python train.py --model="contrastive image-text model" --train_examples=72500 --encoder_kernel_size=3 --lr_schedule="cosine"
Rows from block 3 of the text encoder of a small contrastive image-text model, named by matrix and row number. Rows with one number within an expert belong to one neuron, the router's apart. Each number is 500 + 25 x the weight over its row's rms, rounded and kept within 0 to 999. All counts start at 0. Numbers have three digits each.
Before each expert's rows are labels from the 100 texts, of 14848, where the router gives the expert most weight on average: "tokens" is the input token at the peak. Only what is clearly more common there than usual is listed. The data: views of escape-time and Newton fractals. In brackets: how many of the 100.
# router: slot weights (text_encoder.blocks.3.mlp.router.weight, 64x192, trained with AdamW), inputs 96-191
# up: expert up (text_encoder.blocks.3.mlp.up, 32x48x192), inputs 96-191
# down: expert down (text_encoder.blocks.3.mlp.down, 32x192x48, transposed), outputs 96-191

# expert 16
tokens: "colours" (100)
router.32:514490490466496547478537526503498484523470540458497493464514513503475466486476527510500500468471510497486493459541492463520536511465499514499489556484519475469488496536515499492495504488472492472534494465496465466460457488460474500545527455549509483513488508524521535470529500496523491523
router.33:488525533503544532519524497524504513457493520483478485472521495459476523494538506474535519493475528496516513468529467448476551542514496503525542497470485454455478548534521459493471505496533524515488538529528536510469488503477470498525475448497487460476475501471533532479540492485490507502
up.16:527542511502517503505497500505503480525468537487483480545517499470525492495474463445479536525468465493501510484499502463482487475508462462516481468511532496468473499546447507530476499466481469461524496501482530493490501484486523480454484488506489475481475479505468490529475507508489517475
down.16:499490505479507471471533492501464529488522475488533499502461515537489490491527545520505506467520511460526475440495484489491495507527495517472529520487504506549523494477509499494511428511472493533494479502526464521525454513511473495523547493501479517516494517477533478501501499498487511548
up.17:450511490522489513468469566506500508472484541473512476463477512497465477497513513468479516478516501504544477520530477473509501493491480477496469492472481480560507497512511496496479527514536480496473503456447491482502480494511477521503482487481533513504462506492567528477500474458502469483
down.17:533545484524512513521521449522512492523469476557528477538508503510480500472477524530462541516504490511488520514482513508467505478546502503511499538471506517490474470545538526481512463515489578479495480504536479510529495499501488500481506532495488517481501471512519485546518519498529490521
up.18:501469506433505509480521483486485462468472539494488533502501535530550511504486524496471533495510499514522495459530483501507473481507516508509525523479518515475525523545515528578521480449500538483521558480523545558507495513521508508497492493469496499484527494538541515490494476491469517507
down.18:493508498497516490523512502529475522517508435473487488505498479520478511486483465465511489505465501525483517500475506539516527504533451485481496498552509481485499489485485446506480508514479516522508450514525475466480504524528501498504513430547544453506534495461496495534512510493492485508
up.19:514423456563533526521517535492490533510531485524502501497532493516534502527487491516536491538470513519513493509502489503531497526501504466467512493452555493499471500436479523501503487482502503559518447501491486523519484516472516496488477440522497479506503518502475515529497503508518502530
down.19:488521498484470472492492463478484493465487443478495476519493496490513526492486490505450510450526486521446499512500462527467515486485479537514472503556478534492526475514540494496502516475491508486476542469488534504496481451525502462522525544499516524491502517544473478502479510513492534507
up.20:507477487472463510514493498497521513497537491511520528500503523507502484505470543464520485532485527509478470547469507508506492488482480481434455522496505495498510494487480527499492488519485498457481461495503518548508484510466513478512494514505513483494497473502506503542496523528469494488
down.20:505524528495536536457540523518493498481495486458505504493460499512493547464521498475477497477542479495501486490503503487512544511526455465515470482562481489516492499500490512493496483466461498504468503512484516480532524480531509484540493525526455489489501504514477451534505539558484491510
up.21:522522480476515551535494499526528547493519499507492531506518522522512477510449470491442519535490510526485469531488529486481498489479491477477474507455533540510491466481500488475475529505505498501468526522501478503486490509462503494535552530487545465498535514487508523532508523505524554515
down.21:504501496517483439491470554501463460488505499536482532499438447479537508549504504481501505438574515508515499517523456496535524512530500495527485489484481511525517461525527495476514507496512473517490488499503554466503494473503496432522526504481488525502492471540512500518498524496476504501
up.22:512541443485469535519502529503518508502486490462523508506512506470494466489514478523459517506502529508454499551532528504483513504464522470473534518493522510490506498473457475471509499466506497514519515483464499492511495510468506503517514500546524470454474502509531508484483520491502515483
down.22:508553484527492531468547480490454487506511457518488512448502521529494515529513524450478489514483505542502545524484522504536525502494503507512501516484522510509463495468492539519515482537488503495509455498518522488495533516514474499490509535502535486500551509479459502489476484479508499509
up.23:487514523530520524492479522521501494452481507514534494486529459509500482487505493472495504495489512522521503475498519525504507497505487460487490507507517475457482492495479433472501470484519465517548541472495485475520420523514451536517494464497514484540515492468465469505494500525504511481
down.23:486519522507472465480514456478452489503465504543453499517522495544501470485507482474522493504496511456488513497462520522490505487534520485480494478455475518486499465537472478497472499512480552544475491513508501498514503485495540487499472543483504507529465506496494477512515553480500531530
up.24:485509507492507472513521483481524498517495471553522492492504501530522533500508501473544492509450528483500502413522465549500508443515476470458491509506506494518571468495481536505480499521488484480518525510503489514476524520481513483457491456465499517514525496508509526513490511506513536517
down.24:556509483519535471511512503534521510465540504473496519532520486507484490476473560534443507484490515464496505534475472508528486503500518504509519492556509449506477551508436494513488492477484516501513489527472460498502512494534537493523470510525510500476500524539502442536451487498471540498
up.25:507490511509514509525514512525480473515493504532493507461503523510498498505475477497513525485510473522488511502496482487497504497493510477539507502495447480478489490546492492518504502540504495472503546508485516507496511498533457511516481444462485489477494471534514483470523505490513515469
down.25:451496469509493497490488500463499500494465489497496464477479558478506523577546519517505544475510517505524510537541513577507499526491505494505467490470528497534476487473492513475505457507475510526500510479470506465506497498496508441502555533509481499517505530491479463502510499504522483482
up.26:494469512492521491492506487501474481491516456508474516519502533513491490511505546514558472531500458480490503487496470479494486538473499503519467480475501479525453498493532496528475482533494507479481506497527472502524540505513471527505481538483475506538536520485438497461480506542476452495
down.26:440512461519517502508518478490506553531482520538488501514526470500474516502500490514491517507466495483499470451515470546499482534541475485518452501540469496474516521486457466429483502468490514498530472473523485504481484533544500497497497443498495465481498531495467505531467459509516504513
up.27:538491531546509478554510530532503480501518532525519501479502478509511428475467477549515497508515541479510509524514522505508529501496487452500498503483513512487531479528488501461473517490521489508555475487474467494517495493502523488505518524493487494515523484481525480513529498494493509523
down.27:493522455542513506487477477486457531480553510512485517486480557474467542503507493529528480504480470517478455483473488462497500504507424528458494487432497485550487489464511477466502507515528519518499497465465528518520482508504446485506523505491488505526517505469502503491501469546533494480
up.28:471507507483472492528549550511527465488526487543490501465494528513470464509528558501540483544545505501505497475472495500467498485476511520515541497489482490504466486539486520510503519506481497451516464511494464480519502508548502517494470511476460456517528511493473487491506515527461483501
down.28:489508518516558484516496470490490516520475550495481525493520501508474484503506507495483467487486484507521483484503465499506512507514499546457482493474486479488493488537544500505479474534517520517517477472469454517493514509524518487438491454520532506521530511480471466492487473516550501474
up.29:442492492495478485481505488483495490493501516551492520500478532525500537534505515523523513505515463508490501482510491499506490540514476526511479541523472505526501508495528511534508517533512531492487526475543514506510548485497484562494488484532442493533518498473492545471463479513513477528
down.29:526502510464508513498543483544530488496504489516525514473462497468477456516510532518511487484488485476507438507487474517484474471481522496497504466455459480478471464569492497481500493499477481509504520557466467486517494459468474494468480503479474505523467507512482495499496486502543523472
up.30:512540425497486533493485499536542532506455533516551496495509517531510485515489464472462463502493536512517497531501458470516486496468475482471511502499509487499542490432459474478485505504516498500514476487451542492509517512461508498507507510506559495496459508472531492501489516496507520524
down.30:493518530531521487504497526508510468509514505510468485496503494506495516508537529509506521493527471482519544530472510534462525471465514476508492529515480514516483543523510479534521491469449461503477508472478529474524469465524475484525497497540493480440494545507469510517426522548490522458
up.31:513518466533520493505519521477522532509506467505470489514526496481526479467484459533544489537533544488469511524528494502464529506500539468503533473468526486503533523467456482498512500482512474517495501535472516532515529485474515527493485514559527512463522511505536517496498492507503504496
down.31:487518505487531543511509481477442501492487513519501483447495509501496466540500546491462503501483487533527540509516476463535518545529510532519496518470517523475494508503504546517490495530471492503500477525547459535520491519548461505499507498526547547507524467488491485519483471488552522458

# expert 27
tokens: "," (100)
router.54:457473542485514535491488525480517509506486526472486453506494494513504470529495513492538472459518547496507535454493473464471495550516539486476516535488543527479525486549540523510476535481516501480496505494535468462504511545482497513506498472539508452529525498471493526488485488524491481511
router.55:501523539455539529463500524516536477481510510480536443463494541472505477522485518494543468473516539480531478457520444519481472526530532485529502524495515524522493491503491518512472542510510511473500512473530469504503506502497482531480506488521470474492477454516493527503480474533499484477
up.16:503534540494479510520499502501510501527510534511489486536488523466494472452469481482512477506504539475479511474469504504486536466506517472543527477520464472548480505524472502522491512510509525485526491513444484511537481491511549537476481470512488473482496505492531476547520531521502533540
down.16:526505480476489501460526491480532529505496523527556484465521508534488513517489480526518462471482478476473459512546496493507494483513485505490549464502546522505501472546548477498496462516501483505527548505538461494486512538480497469469479502498493499503505524517506466498507533476524509490
up.17:543469469544523552542526499520492535481518491489510526502501491501499517489494504500463480507489498511503490505484503510506500528502459470508511482508519489486505489508515521469513505528477487551517486522519517556462513505438501493470509514541514517509481480508485508530479515504507494484
down.17:493531510497481490488494507455522491543522493518459495534459500531485508548450491481513514492501463531493492540474500495499523479480510512513476508478492487509484494501502523498444498471506508508454461525531511430503475517511461476537510506470513494458479512477517519502517498513483510501
up.18:501458489535520475577492502493511538546546458506481553537513545475512490480502510499521490540500542477494514488494511519492539493483527486471494497507488490501510466462474487503440527480535477536492442497477467505516473499483534459492496515499532486460533504479489525537523559483477542482
down.18:551559527496480508463519495498485500422474472531455506481522431520534525588496511525426495479541508520531508507462498471502481484519477511519519482501465480505505499497480495478521476514507523480487503520496502494520495536499544480509522530481498498491504526481482505520489481525502493516
up.19:493506454504535502478546509543495506500511541493491514500530480515496507507485462461531496522487508525497502447486501531509515516499491485487475481505504520487519434493493513471477501502511453538490498534494514531487420527464528494528534493497482485515485535501506515497525491497469491516
down.19:499486479499483521548469474467480502485486505507492534474509487513530502477473520524467509510527523460543481544488488530533492521525521511510511530513467489491448498516495488593493517474495541539471503493509513495502480496502494490514484528504549479493453433482474522503469493496491494492
up.20:479490478468475473509499487508503520520474519511495475465490457476496547504529501554476526496517506479466515543506470485537468523483517479508507490536454489490458527510494503466467554507488484541511480511504496476473522490536487481517525555550511536459486478514481500487520451478548509498
down.20:506508518542533545502505535517530482458539463512514481504501534460473492516475509485540508453476517519484466466480489522469499461522491492495480532520490492496530525457496513510512447480490511490507495495490528496503511481503458494530502487499462437554529509493506542470501443464481493477
up.21:453493460502492519521492502513495520570496516506511461487487501502505474482554502526507497500488489477507494538509475501534490474443504518508484511477497490524492499508553454519506468506515479530485506492503499508495519469546509526530454498500526526484497508503504518476489507470532501502
down.21:489505479519513472487489526490511464493487470486431489510500480519523512501461542493462521458521435501496507524523508480507518522486494524539523483547455502473462525477503522506543484489448527483513496514484497458505503507496507428491517567501495478477502502493471511454475498501513459504
up.22:513491496525478473495497525556468452492459494458502487501496488503478503487490504495450505495440458533497488522487453505507482464498507532493509510501497484493499510495530519500494509470456509479465511510539537476500487498510507468471550487510476522500506499532541506467493483518545469518
down.22:521491517479515515486507475507483510515493474503493453484517490507521510486505513498569528535462488464472525493556525499519515528490509505476518560498540506490519477533489441496475464496503505525523494469498460501497479457503495511484493508482540476521468501515519476512517495481426554467
up.23:505519492535474494487527529500502499497531538525490490513548472494495479464467500491495491501550525511448537506484520497464553487508537449515511481546452497545507503507423504503487510511490521497507493482490474516523466471504543501499531514474493482439499521511518476538522519475497498504
down.23:460510484471492499509482461561509507506505480468496507495467539520482516523483500476490482487492510482498477500518502492497491490510471529512452533485497514474516485456534533500541462490517519550498466524464506468500500539493486496514479562498464506512504501471487511498521513557494483536
up.24:527463470476486520475538516491455480481466496437453445491504520504514506498520518465495515500466498465500489469472479486522466505507452518541464508465528507507470467552490497502507457520506514492513495511511536499476521523545443493490519465490481507537494475529518493466476485493530525549
down.24:481499502486478546539512511479519498492486505519484518507478500483503468481470519479519498470510529522497565506570514485520520506508504513496519503512442457565513508494502506477514506532508454479521494467488539486506497467493488495546486523498504444517471517480500486460479504463522538467
up.25:463485500523537557525501496443465489490478490506523512465485512524476448540498470512487513500504491518518504502519489510500482497480471541546537503495487505489521514516521509506536587517483508491492499458475513506498502466515490495510551496525527494546466493494457531498469481487506524467
down.25:525534524468458509479509487514491479520559491503482481527519505479514504480533533551474509555539537526522511530515488487493509503506482510489526540519544513490466503526494486484460523452493506507507460508468522555481460450494508475548521524477535447463488486468547496504489501514502485488
up.26:472481543545555500447516498524492491501486520499475458504531469506449505511544502527516497461505489481507479470512512513485455522487462459546527527477496501464525550529533477503551542480500470510512502470491500488519477503568520517515479520497485504503498456540484534509463439495510489487
down.26:499499502525538507506491468527507503519492468515531519514507511480521503516418516520508492586489498543547486457500479490493547463481518515478539484533470516540472538431491506541480490495488510504518498552474500504526499514488489504473498436523496460445477505504521493527501550517497530508
up.27:435509536489480515508480502491489503603528507465525509512532536507457492517488479515534480443472495499513472508509506487497487496523490546503518472522463485504469516531503553528486478487499540429482529475496499476506502523505504493514476462470501518490509500498520476487497515498514536495
down.27:495524455513471467499471522489481536450472494511498488505484483469477476463518522510509481510481501460515499481522506539491540529473508442495520490531517499539498520495501499507513470520515482490532503508529526492444503470533514526507453495481424424497547495528510490496533524484547459512
up.28:467533451492510534534492525445486540511510476507447520492483531470456472504508459555503478457486522444487529512505448489488492501488534517541508490486482477501460538537514510494514508487525537538503487469494512515474491497509493482498483479472518484511521543494528507455492473470523510512
down.28:506547506542511488485518511496503470470463477469521483546540492481525550495524539492464474473468457492448475479475536478464531459474497472531523503538476508484526510510470503501416507532457501471495503455481487507502498447514510553516501481518468496516513466518498505531484481468500500508
up.29:556528495478528530449484515504487492534553502484513527520506471544519486504469446467540515516435537465481496523488474501472501514517486504531511512551489477498502457487505517492462509522481482527511502497462508511468486506438499493500477456482483499520501506474482523501518526542486515507
down.29:495457435510482484490476521481475489474491501476484483480513519510508537531466521518504486531543466488484518530484510524537543536483493469442510511470512500515495506502478524510546497500446518491530494493522485491496447514514508485479513530480538497508489488528504472526455481452507490472
up.30:497492477483508486525494507459490502523526512499532499480493493472486426494487471526495515522494516479497512501497507525514488473455498462520539463515466520507507519525467508474498516510509481509522499443441467525525488515473513477526512475440484439462462506493493520481530496486514528444
down.30:515474476502535455498506486490519508479504490510497512485547509477485477464500477447551490505534473543548503525505512502503462472513484465478474497463507463496507538497467525525478512549500512475490530506481502531500520511466456522500460455508497466497499502529530483533479486486460499502
up.31:492506576472480468519516491474488486508484529496519482480482494494493452472505482515472540487498478501539513482522509494460464477503523485507515474528476502528502506520491466516516547487533496462513548486453461502518482480544510518529481483468483475468488500503499475497535503501523520501
down.31:584481526520550494505510507490515489483514462507492514499532508511510453475484468543517496504467483498489540455538482515509528481529505488485470519535493465516543501538464423480475455520470505507525508490507469507502531472489483480462507495481538476461481499501534509457474526481479524487

# expert 5
tokens: "," (100)
router.10:505516504515522530492513475471518516536506532496466513474513526467495503512515492499514520494449552485465472485505513528454528554534500527525515499524515490504462539499538492482463538533517540494504465521488489534492509475530525531518449503534529506533484458484477473544493474505478522497
router.11:459540514505527503449487505504476513490507505488484470513513501498549476507511514516545504462502535459526515515512483472523498502474533534525532554531493510463521529529535460536508516528522481487483549470499520496491520520453457491496462523482538503522513507490493519534484482538496493457
up.13:512500512450537489454490509516471477537509486447463471473502463539502485470512515539465496472459475507502503467495520486528490466535499534555523502550473510499500523520493498510538508474491508501555528530531478498472498516514481489502504482530470494476478536508506492471478494535529490542
down.13:497458493489480519526494436540501539475494477528504499496493539482475488476478505515509460521501509476531490504513498513505529529507504477501514539512486501461496524496467490481501547506491477511456456489493497502507482488514525511509472523501499507469520483494532481492511500447488535438
up.14:585492482556465493499471523452470503530553460499516517479479519483484485501477484530505505487514516494502542521528503534493513477532492476508489478525515506493501513526461527508460519516481508493526500503477516493487465490501509497475536514520507496468474521512495494513534518466469539498
down.14:464495522455477531482504440496490496479475504515461503483466531471521487486518502487500500542498496533500493495512553445488544504474482486490524555503486530519507481479482507484531565564540516510489474519496539515526506475472551487522491519463504502498486476513480469514471487503525483492
up.15:503465518453531455472510501510509476509479511435575467454440478531532506500524526524491549475483486508490473478504506497531494455526517509515484484517515487488497465489518516469479507485516507517515501503490487464499482516502486470511505509500473499488493480482489505496564437518507471519
down.15:514513502478492520478527494479490508492518515517456508527536512494477498484522470470507505517481485533521503467548464540489483543480509502512522506469463479530486513503490479520504505514504489447505508513544507502480485501466500455497489476486530477492476460488515485465501463437489510479
up.16:530472497452478485512483475534513473484463491496463498519480477511511536472535479485506471485478488511499486521465465462486504507508523482442447518537467478542521525458512532523506570540510511521525492539510482514470448507522496473475461492489534485496496570513516481526483492537518505516
down.16:484508485487518519513557539436515486491550490473543524487528512500522517541495522491501535503525543463478499492491509499470523511507462515533502496473513489488523488476473492479473431510457488511489449503487507506498504535454493524514497503535479505458502486498490530493475493476480495485
up.17:542534511514513493476487493502466473456495542482498504468520519519532537497484472453521496478507476551548504482518523480460496520510485515491497501446500491491499524517506534543522490507517510461496493494538549483493462505517480495526486522505458476512535503470465515468515514515524471488
down.17:498502520539540495507566464495477500491516476507541502498470515483492495524506504493533535487496517505500504492519487510507469489459492500453484507548511464467483462452527456479473517499442475493452487513492505492500462501498511460476489477506494564470509500521487491517516498455470506487
up.18:504492501505435479519515517493441526515532457529514552463516497427459507483488508489498494519486523516496522494463504505485559523467457485487437503457506520466522455477495487538490467487508469505461468488485495508491463474466526467477544494509515532497503543496505515479533504499519491534
down.18:508500503481479522543463517499522448506524512542534494491475481547505499488488515500498491501501532501490511497543485488578521488491468518543475531507550536467468481507487460527527522468481471459490528490508505525520490476528491489487474559479497512506478502505503454486463528521477487495
up.19:531498470536472496545490497495546537475549469510467513525494473479524530524477491496485502502549532475466535539472521521491541510515483483487502469525520503495518478485473533508490480497518501532476489530486476538486509523442528472478509512506499524496491497495489486538488531492462512480
down.19:549523512501524500492521521479460485506497503503536467481511475513491504519431519509516505525556504493550476482508484513519494502520449496484507501523500513506453472483476551500529472538475511519493476523496536505506552537493511510497512519490486512517519493531515520536483516533491498541
up.20:547468473504520499464502502520503514487530478463490506524503460517543529508512530504513479491510526510492498481448514507505523463480482506486473486541523505526488480477515513515493515529521578521463461534497503487479564531479500463512515520535514493509518520501488500536477520529534498508
down.20:485470500528468500510497538488465471497501485543493555546468502493524520500461516490487492474522442496513523531511491492469458512500540518509486492507476469445523494552487479477525481486470506512528505527493528488500520523506517499479518586455465518484501546533523477501497473514521491497
up.21:482495472473534528488512455451479499451474449477484520512487481518519523486493496464496496507515532536512496519505455499496508553477534484516494534530534485491541510472532504479513457523519492519464485514523536493502507521453532495526476519506525525520528495481519505540504475468485468508
down.21:538513532545507478495492491499507471524509523528500481507516490496493505523537566507479489433467465468490511520499518493487485497491488496490480495532452492470435461513445503475508497476477497495523522510513484527496530475558475431485489480483488478467489524501453491483507511494496493513
up.22:522524499506512509460486473502499465541533448537530471516483453537498544484494524509477453499490502514482485515498502474486488487523486471522492516513497526527494456510501536467498537520503469498534502506470459477487504510521497457511461467493507486503489516518482501455498500520524503479
down.22:498460485506454489497473500494522506464455521506454527480463515436490490486487520489486506530509499522544511512472457538489468516468492530490486537491531506510504490526512485506494502471518541511498548508489538471535472506492487480498513520500519491498483499476515502491524510439533518512
up.23:476530545511479509527486470496541540501478559506484529504479510478498479454479476497474493504611504522510470546554541498482505531482504517515520507483497520476472501521501477539497506520527470477507529486479491528542497481503504490529531477513548502487486456504502486450531462472460531484
down.23:496529488526558504527533541542478473489543477533515509525520493496498492516473513522497537501473537514451571505496453481484485513509496478514470512524466482472497502456501462504481514483512516504482461502538543481482496507507534493509484459471465464495510484473535508514499476490524524500
up.24:488514504502517526477495461485487494528499499524518511450497486522490495500505495435488532482497481520532520468538452495500426547474512493521516495462516475495552511504531514532515518492475488485569523511504511534499503479458489535487519487473492470440493494488497521428481450530512507472
down.24:529477467471487531478498492510537494472487477489479545545540489466493463452498457528462429489498495508498476515489499497531510506507493496507519515553487505460456488489476491501493517503497523455483476502505496488503461512540503523472479521505534500523479494465500452523548520450467429502
up.25:503526501495466502499459461501502488490499497537493517477499542443472488463506498544516521504503486456474478514511516504491473500487497500535499501451477567500530539494472497495467494469510458495520517442437502489524498482523520563508443508481490521479489476520527519489523483490503472522
down.25:486488462547540481458510571456499474490511510486513511493480432527478492521531547525501522493478492506495545514512530502522517518506524556510503495528499502502461481514496504468505505491487543530490503538525498473491486530532495509497552545499453494492470543492468493490505518512497489507
up.26:492500523510491520464494457528445471519496527483497502515528477515513524462505475533508499466455531519485495519495456491523481511506505497517531503476478464499502500515496498495528552454494542506522516495528486469521459507498542482518512494481497494459483514507505489480504505526509505495
down.26:484467496491494466516525476522534470507516491523528482556466492489496446525503534478475492516473494508523504504502530509502519466506529512504483504520490495546529538507456500502527529488499503468495477476497507521525528520479474480486466527503502520497540481456544499532509495492472481509
up.27:528452470483480494500476512481508494491492489504567508472502477506494542470507474516480489500487551498457492560525511498445498526467483455508453479496515526475496480495482442475465506487507463505492475465443486465502523507456530534484523503523495495500518531517520505544514502461470520511
down.27:533525446475489526486550489518505501494521510469503504498483451513468520512454493504432472520557475472488470482463500483531423510520472547461503490471533511454510474510481514515493471523464515511481540495520523477495516527506554464504493521507476479506495528489496483488520494541541491512
up.28:483501489483502507539532510510518491502513489535500505482501497518500484442482517499514527531549553460471512508540513507489533489479510504544529496520476504502519480509467468495483548534516488475505541459455452504510518504505506499505473472463523498494501480529520504491500539475482525457
down.28:533483479504564474472510512470509481465533501470524501519527508485458458542522489517458529481540463512508532537507492471491509510488469475496508502479513482504471470520508489465480472526458509495502501498480526526490473539511532508521500528491473446491468543490454502498547483505484520516

# expert 28
tokens: "," (100)
router.56:493478535474497475513528486494472543503460521522520499477453509479468450467539532479534511518503504473491483509545472463506518527511538539516533527467526513519461483468551513526519531538547529470471489505546513488526516528513501512488462514490482524528509525479550496483496496521467538491
router.57:480522528500484511483473468481489513482468516504541512481510524493485498455536504511494506523502514500499475529541485521490507537531531483562525520471534472466489537483510498493513546514544553495517534480521462524507474511471481520533502467539540469526502483485493500505488490494517484468
up.0:548521512464523485551463461483456485525524476539524518505485524484501481468490494520466535497516523491482494512491505513500493493504536469540538485504480524499482515522466504468469507498507499518495464446462496489514482493512510517533507518469548503473512470523501526497523492474502549477
down.0:478457428507474511476537536471526527472491537459498481455490487491477500501474504477551522482466480498495523529511536506529495483536483522462485475486475530477474459465506529502498476503482462478492537488516522502494471517458493498518526506524483482518491528515529498482517460505499490467
up.1:509515551493523481515525487456508536556521508557530506539486503499496480480520491497521490500484505506494544464510512518510470458500494500497475513508484544515480533545495539480469505482549461516534464450488529507485482481516546521523514496465506499490476496503488487477533492484516514452
down.1:475458530484483475502522488517575492536509523554544490507499467501507523524498477529535533536541515519480516491450488498475468496512503487459504512508497498510493500501504533493483497520488476532490524481489439500515540466510470545481507505477482476541495454503466498516532516463478495497
up.2:502546519494477507485517499543488461541521524469494481502482517511454477457531484480497477495500477486500541498488492459510442495465531517534507495436453489490491494542484475521534436477511472484576530476511512494511505511498468531505513489475531483488508499498494503454500456507490485504
down.2:491523507519519503525460527476460500464473469536521525480482468519474522521514567486477516517512507521498445452489544511488499520522520479469519464560509521474494510496507490496479535527506551468461497519504499485508495483519488503493470558483480518489477486469447514515491500473506494499
up.3:525492500507455486460555485537513469473463512513512494488509496452513481465491503480489518485507495511516496472522482473475455513533500515491496491484499522507519533563486526537539449516500545428538485512494532481504469523537511510452477472507482467484487495499487481485467528530488547511
down.3:452480479517530495549502484490510501495487472496496545507482494540528492510491501497509427522525499526512495486468503542518538516498513513514474512525496487501511469464526469519500534460507505528494496457510454500481528496472499514479500495541485509490556468507525499556478547520487462516
up.4:489505509522512473511529493518489454518495506546484480506515490504548491510503492477482501490451519509488469448489509523464517508514500494483506506509525493508548485483486512503458511514508508481492508476505513462481500514491537470474460498431495480504536471556500477513493518501468518555
down.4:481466496487494500462534531481457524483521456491458514514505442504466503456453530505479493491489484452526509478502473473495488501466523496487512494482499524426454518498503532497553505545505505523510456495498530458524536500523502482473516502514514463525482527479517474514514504498490488480
up.5:492511561540485548484543512500538558509524478469503504493491502555526512512509529526520490485481505476505536454513498490505526487486448505517522505527505469533500484487454466498495509517544495536471531460517506498516508463523480553471494504467507552491498494483506504465493537509512501510
down.5:522486482458483504522469471520503405508465509525501502535507482497514492499523445508482507530480469483503506538542498546507521503486565483525511464535510515459506495492497515524521500498476475509524484541493467508472481516464499477491511498492500429456464502532515508497487460502531517481
up.6:511472522495518494529547492511484505515516485480490525494550481484492493490511498511467491464547524478503501506492496506483545535488516550502467511551513474450482509505510498504521489490488494536465513456506484518498510465446500464499505540468509521476495496490495533498508470465444541507
down.6:467503482478465498471468491468495503457545527531521463491481518469492457496527512531515503536522457490492501466501535506550501462523503465542539486472490508551476477488474479478522505503537486514490466530525506524533472543505474521494521501498511447503475554503469475504495457510528439477
up.7:494492499510508487495488485488511455492523524496573484485524458522467532500543487491491485495503488529555472525516493471480463523496507488524504486493480507527504500474498464475510460534486476533529463527466469477502512486520532519486479526530512508457461559504485517504516524489563510479
down.7:550516504486527463513496534522497530505533498535497533498495511508497480499476516540521505493510485488476505510473540511495495479501500508464505526510493464472443499517446513511509493487502489441497479514548517527444485489467474514461510438495498534507529491499483490459488462479468510474
up.8:483555555515462481485486506490539496518471519480467484473468525481470471508498489482494500494482506455524522484511513498478489464466492500507507514492470457494498511510532481495512471498510473510530515492480500493547501486574435514527446458504488476447492507500528490472516511542474526491
down.8:535500477455506489483507535478519535489472501497523544483504483487531502489521582546538503489496521539526511460527481454513503480526519523518509487483527520488502501527467470508490494516525508480483444514496450531480504502468498523516477518539451526459545497486496481550484453469508506488
up.9:447560487495489541507511545501503482504484522485471490478467492480521436524540494440501502499518511443504528488449443462482482520495465478495463514499527493479482518477534496462501485499526515510532511517458486517478490478519444502504470515501488524504525500486508461519508478473525489479
down.9:464469472480476493521494481498535519517515515543494472509478537509511502535483522491514508509480504482485537462554482501543513500498509548498491509507496492534537479513510470486495502513540512506493539470548478517509505481489462544516521459546499496486497475481508512479501530493500492447
up.10:551488450520529486488496491489508475478527452522512471499545478495517499496455498503451514535471556539468488526474487506494545496499534483503478440484488522489495508496498514465500511503507488479485480484495486526494482508434514478494494505543540519472485529497499498541504517497539521491
down.10:489478477506528490481482513476550506491464525489487503504494513546467500502474482514563432502486511501531467559498510475553439538492527547477498510467500499486468480511508474491528506456509487502472498512474484505525521505515505455474530489535496512551524485525504491514505484464542464549
up.11:504543485471476501511466481471478483477438525449535489480483522523501510497535514501483530545537503501517515515510523482522496506469517505550540509504493518476477504499562458495531438509521472469509482470473506483522508470538470548533496495496511526498502490485467502470529473451498486475
down.11:479483523504530508459536515506542509534473516529418479490478480518457523491504510479537470479434487495493499479498461492513467489515469493460517532449498477556471495502493508509508524487501499541516543529499507509486507519512492452506532512509490523498505501471498485516471513509464533507
up.12:534591547500498504480478491503492482534514472494492488508498530478490466538500495520500490500509508495484502541513476453532509521489524471491475478482539505475486494494509498479521488504506517495489486505527529504543570455516470496518517501534511483524477505490513503495479460505509457494
down.12:481506454473520461536465498465458490490487507428507456500549515514511537464481497517517498519519480511519487504495512519455495456518469521494470509511498523486490518529549511509470461487469509488533495511476488495499446523510505486477517466474507515513467502523464490486491503458512529566
up.13:467476492534454538501523498505528508460468466495486525508511537489527519524508532474517450505514479471486521482467521507502531469450506491470489532493520500516485481497454515523489519539484523485475523521508537533514510494442498478457476420506516489523497437504485467511469513534486478510
down.13:517541475529541492523516500549486457492507489521489479492451466522513491511518483518482484476499505475516493480525544514510555497532493517499457509551500484510521498500558519520513461523486528498513465504504486507466501509518484489504486487502474487521480526469492498540495504491509513524
up.14:447514485467483476491476517479454456505433521507504454511509521492506520518462511493519547449513499501495505458531472489480485499504499514485501519495482477493509490468506479494517484542482508476515462509554525464505517518545499499497503470477487467492461474472539507506496496520478472462
down.14:500478472515516527488538513579525516538556521496493542474492505499497478504517544496490498521484469487516531448502531522483490512524486499490502475533500472474521511527482509517516457499474508523498514493468477516523468473465507486472466448494490505511502507499484495453528487452515482524
up.15:527469541506534475522525477521496535494529474493492521485471487464505434450516498524488538516496474542498525506485503481537470520477513549519494480529507528475460499499536517493524481475545491476487507519519502464481516467521508520537515534510537453503503490512512497494514521489535483511
down.15:479489523532510509518491509458505465536510521449536487501511508515533543501504492530517476476506485500495452479504511518454519496524495450525491504449507509526535508502490512485488483515450520522519488469471531480555510489468537474495511461506471508461482506448458493567520503502503522533